From a checkpoint of a small encoder-decoder audio transcriber.
Model: 15.2M parameters, log mel input, encoder arch transformer, encoder norm layernorm, encoder activation gelu, encoder moe top_k, encoder num experts 16, encoder layers 6, encoder width 256, decoder width 320, decoder layers 6, decoder norm layernorm_no_bias, decoder activation relu.
Data: trained on single English command words and digits, spoken by a formant synthesiser in many voices, 78125 training examples, 12.0 epochs.
Rows from block 3 of the audio encoder of a small encoder-decoder audio transcriber, named by matrix and row number. Rows with one number within an expert belong to one neuron, the router's apart. Each number is 128 + 32 x the weight over its row's rms, rounded and kept within 0 to 255. All counts start at 0. Numbers have three digits each.
After each expert's rows are labels from the 100 clips, of 14976, where the router gives the expert most weight on average: "top examples" is what is common among them. Only what is clearly more common there than usual is listed. The data: single English command words and digits, spoken by a formant synthesiser in many voices.
# router: router (encoder.blocks.3.mlp.router.weight, 16x256, trained with AdamW), inputs 128-255
# up: expert up (encoder.blocks.3.mlp.up, 16x128x256), inputs 128-255
# down: expert down (encoder.blocks.3.mlp.down, 16x256x128, transposed), outputs 128-255

# expert 10
router.10:144116035131193100145142175161149096175114122152166145190098084101098120090088113091081144169167066118137175158084079122133164110165084168044131083087120108114162090091098082114108140097157111151152156118136093150166142128090112180071157075102131090062159106121102135184079104120176124154136194108118175123147154141178083188087122092155119135138106139126114084115163161070167142090103
up.0:139094129116182021050115062114127181121138138193146117104151120128126110175109150140113072149132085169138173202144125150159155065130136125151069090117131161153124100120111185113120134138121091068121090196221111128156138127134120109130127143155135120140079115154000107101240124086094122141124146144129133174099118162149113144077086097129164162100106132127113097126135057156111138062134
down.0:174169110116125106246099074129126113192134145137148149103197112133085143118078121106089116179115159137149119128061109191155135160117109117182109151124083123084100087115040113151123180136152118144146124140151120113134148168138119159097124091104127093196120117121229144142113100141168126246191093149083208121123175140140126172073040208143141154163163132103090151173127082073095106133124
up.1:126126169170124135193150189218142190130112114078139127002128210101134159121166120094111135112080109137121079128168133177177098113116126129129089210126075135130074157097139243116128117141075106122130114155130188141098122133128129135108114223128175149134158139148255135133111162128115130133124131141159118055138133097208078123136148126132114133079113194129137109121139123111127132130177
down.1:142116135148143111196110103117127148127131135132105121136034112128139082126186203147175149147154126143139156131143187146100128133095134145217131025126086108094197127146130092072093103152124143126146147149166124145133166136135142163138146163053105155105125135120107073151128107115155160131131053111118107127118202158149135039174120175110148137140127135105153117179116084081129173143095
top examples: quiet level; muffled (low-pass)

# expert 7
router.7:130144059111175110147106146127174109180120120099128134150086088086118100073096137097072157170115094119135128178083053142144169095147096155105096064092173100088123110132130087146124143102165130164138180154138090114147109160055142204086177091114143138098187090163109135156101114133132094187142169147080178127125140134164123171061160073160140125121153121128123113137173128080135143113076
up.2:119130091170104122134133093169087106115105115130119172141132124120128133165089177161111157136118165175081255086088137106108132129146127144147116130140125133211126103166146213162169041148109152149121113130125132183110144158162128097133135108111131124115115106086114041134095144160126131105176083105143105095127118088140159106121098123135120042125119122132119135069154172107193087123140
down.2:127129107137133194105155084144118159118139131113092128180103116128106044195109113114115165155118130098194136125087141183132142115134157157143087146129132166135125128132169086131135141080140138136156118129111184084073088108093136085118105150168159107103160069138062133244112112118176115083132161181129140122131119115171055098238132139129081112164125107178119150140116152119124143148146
up.3:127137141073130096085121109147124167181110133109144108109118107079107158107181115119087157092134140164097122119086161132072095128158179097096091126123092100147142208107131130143089126111112118154147060104116127132139094180130081205100153123150150147144104102138156150096158142164118144070145197169131135123126131077127155150177134138065118195141133194123143140178226141091155127061144
down.3:133074109154120083176105139100112151137119126109107122082221134129115150170038107123109119132125102134142171110119140160133134127012069132172135181128178178128133133196089124123134124138096105114179203161129126129130072101163124107227141140120109116131190149095087178147211143132007130133126124093112109129106115132128137075174120076136126155186117158090125090178127093142128079133117
top examples: voice: child-like voice; /k/; /b/; /æ/

# expert 14
router.14:159103090085201085082091165145149116140069122121105149149105108091116095107079132107130110139149059105144111132132090108095196123168094119115149065102135038119140092132120150117125088105146100149175170139098127142128110117053111164070167090117114100081138101106098174142096077126169102171148157129120142121090136156153099182111138077142143136132133134134142083087164170140154163098068
up.0:101097146139131140132122167129093179142097255149127185107164093138089186103096185128056130160129118143152114098151127106137079199127130178100128103132140128191095078148168157134135106117106138104113049136071150152128143102131102117094158132131082109037108095170127157121134106126125152145128132100100094153172059050196108137119151167084126123095125117072181123142109092137120181223116
down.0:172096164064164109065143129133158129129109146163127151102070123122080138135206128119106141127114122144143107102131096108133116124137109107079129168138135145062144144176135124124164143062154121134152134123154179157140139117129135129082150165149123175149177147139103129112100143119136112062168071110082119109145135124062107188110119109052101144089095100097142143110134109153156161110085
up.1:123118109105173101190122012066144114133126216202121129122123118154094110086128112130124097095161196105110134126096141107149145123163139129066072141156109128057146120151125162117115120145084132119128115130149129128083133079103109164111128126132171160102117200164094094115084144099150105162163082140125130183133100119130113132114084182108130142092115126118041135111138158147097204154134
down.1:170113109061132143136146142176102144101129159135151188108123166122139095105074142142088184129126169128119065100136133165112128168136158121178132148127094165102099118136125154108143149159134123121123090126079116101139094139108139122106146134140113144095097145144166100158112081135200080130147171185086078042130231133156145180157204140134125131126201148056133108117126105139099146137148
top examples: quiet level; /ɝ/; /oʊ/; rumble

# expert 0
router.0:078126108171118156090153082117110121136148102130115138126108087123172150154109112129134176118106077137138124139084077138097068114161114107091151104131142119086189096083152057135171143133156084074111188084134107073105119168098124156120137173096127141138143106086184126137142150105149142178110118112136100086175081093109091165076176150202136135089149113128151126171149102147093162145147
up.2:172129134058145091116080176152124129144174125145128127140162133100125096126141132121147160158128098127109137188113141107116130151092133126075141111118128111123068148116114125054093147107136096141169146136065142130123100102100103124135118130098192125145122132182143150125091128135133124146135125074064145255176131117096134109091143071209131044123047137136111050140126180134142122124133
down.2:165108117128087077116183026068137133145108171200125112131104154186110124114086171131131129108164105125147139143151125154177125117134121163107133125112102140131128145113104089131072123112085092097149091198129093101129117120123133137141107132141094154096143172179128117050152148150124146124127112129085142138115212128088092153135150173038150170145129068129125139184121090171143135111157
up.3:125091113196145153102133084146102148129133148106131214177128101130132134068129179058161151142110251134157045139128095133117076121116152140164168101133121136123121090225140117131142122081125095118131148119088148118020138119094109133125145204130125128071107108126207164088159136159088159131132146147142101130060168094137102135121119113115159149143143131143119125039137055114141133166093
down.3:094130148126094167124139107125149123110152144098119147131142103092141065148161081153122135116164089083182110130114095071129115119132106112128110095102131163074125051103103125091073155138104120125148123120187133139124129119123103132112143091123100034167151099088123149140132125140188104122147134117190133100160157098143120176188145153156132144111132147096139132142161165152150140048141
top examples: /k/; /s/; /ɪ/; word: six

# expert 12
router.12:132111145186163146097070141096120104143138136114123187120076142161123098121146067101155114093169219165135135048221124073138117106111099116131068179142131132134097133145169122123122098152111100131120063129194113137170117123123170139089149173113102133047127156186120116113122119157102137145086072155141170090096169087143178143130084135072140099129151144121121187125095126083156123181104
up.2:216165122106123145134129072128092126125128143128125122119141131128159130115108164004136175167127133113114130099175136114099104118130144128128180134127132190132012124135128128108139142130130136056118097132119171177119129127128124129212140097060127121121127179123150128096129126128127133125120121189130071117125125134131234146077129107103113152134151128084128165169093147125133124131139
down.2:145099231125227108135127124115130111122128130128128127127134162129189081124128217125141127129132137128068130146125128126154095139125127136134131127123145192207119125128122022120090126127103129127074151116126130128070129129135127161126129077127126165138130129128129100125121149089128134085128163122077160090204172251106128075128127255130130130126133127128128127089140128134118144118125
up.3:108098194139143128103129122138142119124170115063128123111115215125167132146124118148144089115120155137129096139116127176123183109122097164154082200151166136129255128134165127106132122255133103138106146143188197131126127121122111058113130112129090116072128124110086102145122121200125106164108109126069145087155125038146123050140112151149131077102130115019139152139110145145124130107176
down.3:127097153156203160123104214134125126107159145080134127138088139119136068130117121125114148169142124091121130119147111129110124126180129130136063135182125095104056137107117121132153133123193136099068132114119128134086127147076146125136118158094125171108141142142062117126096075152144130137117183136128173181125143082110075129091129084101108070147125132132131116143156124109115127160130
top examples: /k/; /m/; /ə/

# expert 4
router.4:132076064137162093101121171153114158181143167122129125173128110126110136084093131097136148130124071124128114141089058097133180114151052120078116062071155069107136101090126097137133041134189140154158153139152111121163127123084120160090165114111143099121141078113114127188105091153159147151148183073098175124164171126130114134088138078141104117117128134129112079155157128081126158135112
up.2:090127136156053134127124136109149109140099095151067120142113119156177209123136122151145080099142138136094145143124165101117145126128165079092188091159117070115091116102109126125074125096104146137090113148131146141165133135123180135130130142115127134105081167131094171043122128127075186065089139161173135142162162083121144092153086104128135122135139106150117149016138146202155140133150
down.2:114105112128148144106155133080076121164111138119049137112151131123134107068120160133143111124164086135124113118193145059081128147028118094127100135122117116139152129134110133143135105175150130132134150148222122092123091137135117146160109087148115126150128152158053132158095133130175072169154139122089119114113153164124093125061186119114137099129142137064153108218107124175118166180125
up.3:172125156128117125147140052122100148066107160144085096158126088113112118154135098120097118171119110119118108129205129082121125129105116127115164175136125193109132135127117158125112114174141171132171160127027087117139091149099099134120119060127097118127149139110141130122110088099105124183105143132117151146122186049129090136127132130150116153123131146157132153154135205171106171074071
down.3:086123129172125126113122146081162151123199137138136128107104182081116148186115175131131119143126125143111131084146161197181139131119140144101147164123049046110133124121109105152130128134074104129141120153111185110115133128111205076121115128115153156078117108108123119122090135129126148057170126156102200073135082074171127125177141131134078124163119136099151112101134078128138176152083
top examples: reverberation; /ɑ/; /l/; pink noise

# expert 1
router.1:081110087136162107113128133140177109130126063095153153143089099141136110064092101081110122150090068128156157150095071103101168123172058110100112087123146065134146129091171073127126121117139124165101155116111110166137107124097137167077160124067133123117203088136151157156099058109143143178154177124128154153115184139132122166115118070179144161138140144127071088146170181098145115110032
up.0:081097102169097153150073121123061076141064111172149150170126205114147039111090129138108106126128145159139178144143118130157168084133115093156075131119108139125174098136127104147074123099109045090120107123140115157104109162128118114133111119128127135123110141121128126130164153116127084129138094104049147132179110173120123123136114146127163101148104145098134083065118059160077163127143
down.0:119121160127147125186111135108140165131130128083163156023111127125133111097231130130119082119164123116171143138156072147132132121105113154121156153134174116173118169148150132049154129178147149126100146100214140125159108189110154119137090124118112077130115120134116099141105125082090040176119194185175098119155117112137108111116119122168126132113104126114135083136139106010131090122146
up.1:155035130141120065093108127138114150171114136125127182077136102090102166107160120113147139098154101169121090160103054129123171126148119131136178110169162150130131138115083151147144127160079133127164170112119143220126143064102110109117155067128156228126129066085111122058164141107147089077039113100151147126100115138118113153122131110109084083117122150089134103130124144125124124101160
down.1:143162106110071177133106131133169124039116168170153117143108091118103077089102149122133192140128096089146139190109129144100119145160083065112138122155094105152149121123139129135124140134132153127125096147108115129117115103134156179154122157108075126128117141153125165136153104151158128196129168059175154196119177125128130138146106120120114156143082127170128064142146126075075108162072
top examples: pink noise; voice: child-like voice; white noise; clipping

# expert 2
router.2:080099059105185080117118143155187085123133077140151098126127111098094141057062123126132129153136098105131113157103095079108179118162098151112135098113130077118156152141138087148137089084177137146117148131142112133140101115075146174144159153097089122129152113153124157208118132150168146160148189120112158148140168137116134172095122082144111126133169131118107107117167150093124119147124
up.2:127115141114120119142116082116110055134117000135101146148149133091113133125109087127131146131119195129098143105209144100141116146127171127119099085191122145229140091057090111124121134118136122102127151169114109101136135134119127163129137101056130124128138137096130111107142141154117078108132157139041155149139121112115136106138145070163135078146195130159063148133101106135193157138128
down.2:142114125130172128116100181130116134124128177114165120122137151167169104174082080164124142192164123111153140146131127141129133121201118121109088130113092117147085155198120111081125123124118135137097123103166215127104151171174052132129136116107141110144112121128064139127156091151091110181142131179207136102147125158107125071141124234147138123139097080122054143146086152132081100116151
up.3:132178160136112140125140129161134097129113027146134112127145132130117169192113135144160111114136142174144110082127108081134119130094131136144117149125123139124178106131187084106131120128135081168152093124131131157126117140131109139145135134161127157124144074134180171151101135095099170126198166094113119186111106129148112140089108099103075123122113126255128135081103104029127132110075
down.3:109131072121138098128109205084097139124127061145094115137124156139125116152152118130136097143140132162112163109236148050140125111128090134071183151169152148095127111122115112126104129094117149086106179103129110120108133142133141104126138117103075102156153189173126079130126131123117153144115181131159140089103135151208142126114134077049170150133154124208118110138149112088098151188153
top examples: /ɛ/; /ɝ/; /m/; /ʒ/

# expert 5
router.5:112120073139181096109120173147134113142117121117130130154103091100098119077104160101125113135141089144145096162109098133105170073182082179089138089124168095066151111099134081126138127046173112166143173130108111122168148141072142181110188104107135145074162084158094155187134075134149130167167181151101166194166212160156103195140172104138139132107146149135118085120112170101116124115120
up.2:134091109141150095122122137146160139135183132090123173103121106147147158142172136134113144120102082125093222077163093152104118182092131128092170122131159152089089114074164132185223120180137129122156120115056100100174137102149139108109174135077134120112079079126145125137061182140093121121062091142133076127129141171085174133151134251117231150154095121134093188133166134040122097114079
down.2:124117124127171140077125131122151082120136099139113108108102147105128000187135148137166112135097158135167088102052057145119130088098132064101048123170139118179161159143177124136143181143129138123136108115162160115076105124117161135031156126105143120146169097156099157125065183088120144138132156103184134185131145129135130075094115137149100104138110113158157118142135128149137141138068
up.3:153104152103134155119128115102116132121128133082116126155137138162214157130105148138138128154066147149143155150044142169197131111113138136139126119082105157131134127126096109138118130118063126063147126122154154119125133066116156151135118144128119193224233219119112104082124101056070187144143130131127133072138146039128112124110083113159096107117104090128149154146117144106136192130132
down.3:126123134103130128112127101141052131137088134120128127165154083126136126129132102106127147129118078165129125127120129164103129146131143137125180069154127123124095126121156154102061111123130132128114183125128128124143127090127107117124145119113126085129154129133135148152111130112085163120058172173136096078129168129140163130099150099140159111123125119103114153110082127097121114128255
top examples: reverberation; voice: child-like voice; /l/; /ɝ/

# expert 13
router.13:116095053137215098141144145144165073159135145118156134136082111094142111105123108107098110109142098141136106126096111113134193131174096150121172116083134073100129086125101091149111127105137139156115175137177098121179127128091153179079120107069150108122171066147158183161101114137168119144119173117113163137149126154096074152068141083147163181126187145166133072140142154119130144092117
up.0:135120079178162121151110129138073122141140199176113207118156140120113150080129117106133133166092123135125130110119154125127076126111126105089204191077147093155146066178164079146095167076167123130107073163089134126112123089209137141116086098135111094134138105135043122098113164182134111022109150113182215147116162168184128180145118113131122128113131143111112170129118167161140103098119
down.0:190119137102143109127100148163151105072137116068115125130119177180094160116140122108132152136122138127157114112142121118112176116119178103135152122118171169129148183173180111133130095141098158102126169096140171115137086140129071091157123113121117104176176115122108132153107133136127144131136126103119060114074138165222144126133156089156136094129133148130123105115135122161125120116128
up.1:199127151125130103159114122165126086152152124115095134131128108115128105141084083134096200126142126114184084139154147144085127132105119170109060114125157186149101128124166105131115135120125055135119146120135188118170154157093145129096098167096112133099119135177062146130155105088115178142119120124144111101039146136068182080132116126053093217161124112152101090151203113114173171114124
down.1:053137111125152116123118137147124195144098133140115135153228083129129166126132132144101081091123175109102144082159122128129145156118106165132132110130086136108160174089130049134054146150158101128136101196182094133173177140146157118123092101125107125095108225123146126169123072122107149117125098113093164128132192142119120087108093132051177122141137121119133190124141081067107079130159
top examples: /n/; pink noise; /ɑ/; word: on

# expert 8
router.8:121121121120181091104142162150199108154140096126113128184108067087143083107078107074103128143107094095135128153070062110093187105189083159081156094077149091076148113090131083155112130072156140142148163148157133116150130083050095152114166103099126102100179103162121150198100104091157092150158204126096186147128189130142073133139154110120092127152166151139165100130139113118134117114108
up.0:096132102135101105161184074107141186143000107125110126153133112120120091177152111104120094090080121125128113097096057125150212140131120132117118117124140124118146106141147153112124040106155149145124100119189138155144164120109140091136140130122108074126064145117136155122129143133135146141132110173094092169102110057110137091083116135115173157137138115124128169130117139175149125124136
down.0:131146134120177147128111148106097080015181133102136162072178099095080114187133175127097098126117159126121126133155139184153108089135156074133126132111078177136099116089086146112138151126137125125168176112106098161135197097042090169119111051089143190174137192157140146132125154111125163023110127217100106130154132126123112204146110143158138095104122133103123042140142101100147113109128
up.1:185138174172143107141110143137065111058137120177116095185125132123194136098203116085162090184109153123137133161110131134129161124181088131108137188054166114110102142100153204120069108136172139087118120132094180160112118124105102120098126148164080148119122168106126091092159136125118101138107091090142133111105118118155169128137140076114137108107090179136111120132120037115106130149143
down.1:090132111120126148133097105116127128173095123097123164083134183127109144058129056135135115181143128152147128101122116127132133132134128140113178128206107093185083136133163053143120148073091131095157089149109109129119126101139129170109129147154134139175177148137108127114177201130099127124126108154140117129145169123144093135113117133103098060166112084172145144091096122121133069075089
top examples: rumble; pink noise; /ɑ/

# expert 3
router.3:142132051115170112112119172106150102168076115110137144178132083090136089070144107112114112143128083107148085139051056160149152105161113147069119110132132096058114109116159093141142133080136119126122197178138154126151133108074151184091202131107164095093146120108116137179111132176152128175137201164090184135157186154161087176111157055112140128172167166139177091113132161146185104133106
up.0:112120116128130123132127127071152108086025135170062108111142122048113131147129107127167174221099091142128106128191133128138059128118089082126236130128133148154203165083126122126078157179128142078121064185191136139096152127128120140169129081198127127129116100073049127126021160210134139201101139121136101129156132128130127131162137122127131161131113180127127111132103140128153133127087
down.0:130088163122098145129123130140074160068131125113132157089062140129153156103129122130129061108132104124131128107133081133124130117184152152128142121134150031126126119126125164126139228113202075119128148130091123143134046143112133115117104135147139164056137138168098135150126102125134146110138140097141139200137135110221124131101127127179126133134149071121126092124136144125097129112126
up.1:122137081184160118154139107142132132152114090160147114130087132100134202128144153116113123136131114144119116107126160176082148128097115122114121142135124156136148092131117155109143131141153123155118085131121103132135129149126143133110120187130126032119166175120095143143152120129060145173123167195133127138141117130115106090144112129166195188097156152084143150053093067087102107026155
down.1:144132070133164183130136145146112161139100123083080096113149114129139159140119178149123125109184126147130131120119096153163118128123135126088109129108121171133190096066161146136188096105129155134141161142065156101101127110070065130126130070090133142140088091066167190166183127095159111110082068098133144094129031149201047136150137099177104106111101158127165113112164111128135145146128
top examples: quiet level; pink noise; muffled (low-pass); /eɪ/

# expert 11
router.11:140102055141168092108115154139161093154130079099163126153141082079093116146121149134128158183130097137135101119091076113131138097141063129071174082093153062106125102123106092118120095085152115149120174122091110106179143153071111200093109127125125119109184083177136157147076106154166109163149122158135137168170190142119134173144166079127113119109132139105107091132147163092149135146057
up.2:104198136128128165128177162129153159123158126108117150131136146155117087145152084133092163114096177081142133129121131154027121170131129111166139123131173124130133127131121156192128172142091133096135156136124126115124127138138189123164145107162114083133124122130136100120133130132190134122126088111114089121076135132119084127206070129132157113086144151094134185130198028123124129104168
down.2:139101129110113069125112059121111091158132134178136151156123114138066139139086167063113144138115100127106127124147113140148091124032130128153073095196215096145128092114139108063118092151113130124122174150114106118169133128152125151165156113122089116127156137127102131074109061127108126122059133168200172088123206129160154129167117086072147128136141132133144064166130138143162226184120
up.3:124125147126137133072123088119148110124108112153084130123152131114065136122103116114140076120147125141107113116153124095134167133157214099112052137129133167145182093131148000165183123114071119121112092106123158121138126124103133053119107202124131123130213146173129121128231094120160078132180149150131111140133133121161124130137157100107132129131129160127111126160184115135131106161141
down.3:171086095120113079090126101144144154187131097148107131150194180174138140181136144130109148158122122170132125102135142113149122137130067186122173131132115122116091052159149133133127127146100055151132102155153115128154108096153147128126152125089129114122137035137109073124131096073123127118196151146106151115134116085170233152126092151121126138114104068121128105163116161101090132103109
top examples: /l/; /ɑ/; /m/; /ə/

# expert 9
router.9:171081074171192123109114167161166096169107115103138122145094087094114094112092123098092163141116071140158135135068102099132164128180106118075117101078141099120147086128129047160148111092141138145154174181113105107166124112093105171103179090078144112105152106143144175157114054113189057154144152149087176126125202135117102172108155096143127141149164165143125107095144191094138142122091
up.0:142137153097167170134110111130140169182151213135169115140148160126129131128113132092134180079169052133129137157115134197093201140128133122122091129092129132100212140157109138126104176122122133159125091131094076078091115101150157111087124135122148171151154127196125126128131136084115130162150059116198133146090044119141115186164125138085163120138126141092129166163115137100160126144129
down.0:153174079125172102131174114142216081074138109070140124124180123160099113151152091107130094115128115109123128100176109104142124099126122141119114176123159077129119123111133131140147166163167124153095134093211144127149168141142129116126084127113160149185115116093140125141138138179086126089142130139067111112048177137163138121123199126148133113114107161163167159127130110089166118119146
up.1:119118130164130090131138093132139131148106181132122137138131134136174118137153130134125104169091135192125118119120108176081109126067226137088128115109128136089205122136119101107141177120136105128116135093232157101090130129101122131068084176096140157181124173150000123090196106086155067127129164174123127135121091088174160125148079143131125136155150132121151109130136151119123085210136
down.1:136108158123141145142021134116175068163110134122116097130225111114102130137151131146120134082119165183198079136096127107114138105173118150103160125100083176079135174120133163093135128130141118092126210128044090123168108111105097128107131141114068147039147118132139155127115148123140191146131102122071186124161048125158132133089127089163148128119119180089156162113123098116140129160117
top examples: mains hum; muffled (low-pass)

# expert 15
router.15:120096069107146118105147147126157107160115154119176162150106100102134090085073163082130121138143096127149113157081065095138155124186088112080143091101134064124148144108109102130112130105123098173143177170173116117142083102120118188100179095093137136077163066125119143153106114110202121166164163151070175134144173160171052140083146074142112118117171167110124127130159125088104117096073
up.0:044092136175166152128174179080171169144125127102132131103149105174127183136129193132140115142079110153152100159255075127094124091185139129139103129093119157143066134101123149119134168141142156164136061110118105066076161110180148115106132113135134132112151123207109139127106126151098109132107191139111046176122147109138106098174128148151143167111128127194052140131072128141146140116148
down.0:101137123137136075149126124159150127118122111130145127141153139144164042168128136137123200139038110102129124134150115050097130127103145185098117113149176117088142108110125141141121112108149112190112086130146175149137144165116135137128125135129111064112169212115120144112096099118128136132141120103091128107187090097088136116165122124069046148121107142106113118186148122145164123137120
up.1:141127153078122136120128146142089146108128129152125120135107201123124243155132136126125123117152057110104130089115166147202108098159154136187166143130146118103173126169127106127143165173061098123143134124133128113124094177140117105131116141172122125108085083095161114120145153124105104131133140076142087112091086173189100096122113129135157162155138131123123131182127121134078121131102
down.1:127162131148199052094122096131143164181085105135131109140162076112091178137142118179128099156123123129122187120147152201132141092126049121144140150089123147151135131088103103125155129137150096179150172100111107151142178103130138129108109066127120155085131210130100146094113172107129135153121146163112158149098131119130145091140158132179150103128126125134148070128090122129110066128102
top examples: thin (high-pass)

# expert 6
router.6:151109087122159059082093143176154086129126112108134083160108094125098106126062113101096141145157078119153134122084062115137173138169059104083149079116141075117128158107122133086148124085128103136093205156095108137145148145090135191122145105117136090112181063155111143185103102139179085181163175109123176140136150181150104159109148054159111150129161120118117116137111216103123139110100
up.2:144118115138184093155138106075145155132129128096154072124129167150114107123128123146093052157158127145133112112126120133138099144143142104098133099082150122120171141141151154120141149147118141122108096145121045171160136126129121118141133163146099136022090142154059107089067128096121136167120157142110103131149134134128127125032128144065130188111106116167125194143139221121146103130140
down.2:152066132127142114112138143154126159129084162098106149180060186130154097126065102201089186137109104169147103146080141108109089125111153167124117102134142131134127134153081091124133156064111070190037122136118106089129146128137168124082127149104106120146135150080113129166208152167087111126142107127084117172149137116111062071150122129130119105155081143071038119131127218182059143101123
up.3:158130147116139150101123120081101141109128128099186126136129104192193123087132107075132111132134124165213138136199161105156160124145113112139133114079119128005081120126128217184116125150150142156149108135037126130100133074146134148087122117140105118081107108123038127128117126131067150106066159152137108117105178104097081126081155123126136203124112128165141130180084134099109129060155
down.3:166151096127167156141114133133110123158112124118123108124119184125141113102123124184085135028130177191067101158101125153126128109138110121144122149123089183165132103145104122122167148132127131099161133111167124129152112099173118146155053145171094172151138097184226122140139143180135043137103111192106132128128129120169139187122120166128119113128129135107137162112157132073154097157134
top examples: reverberation; /ɝ/; /l/; /n/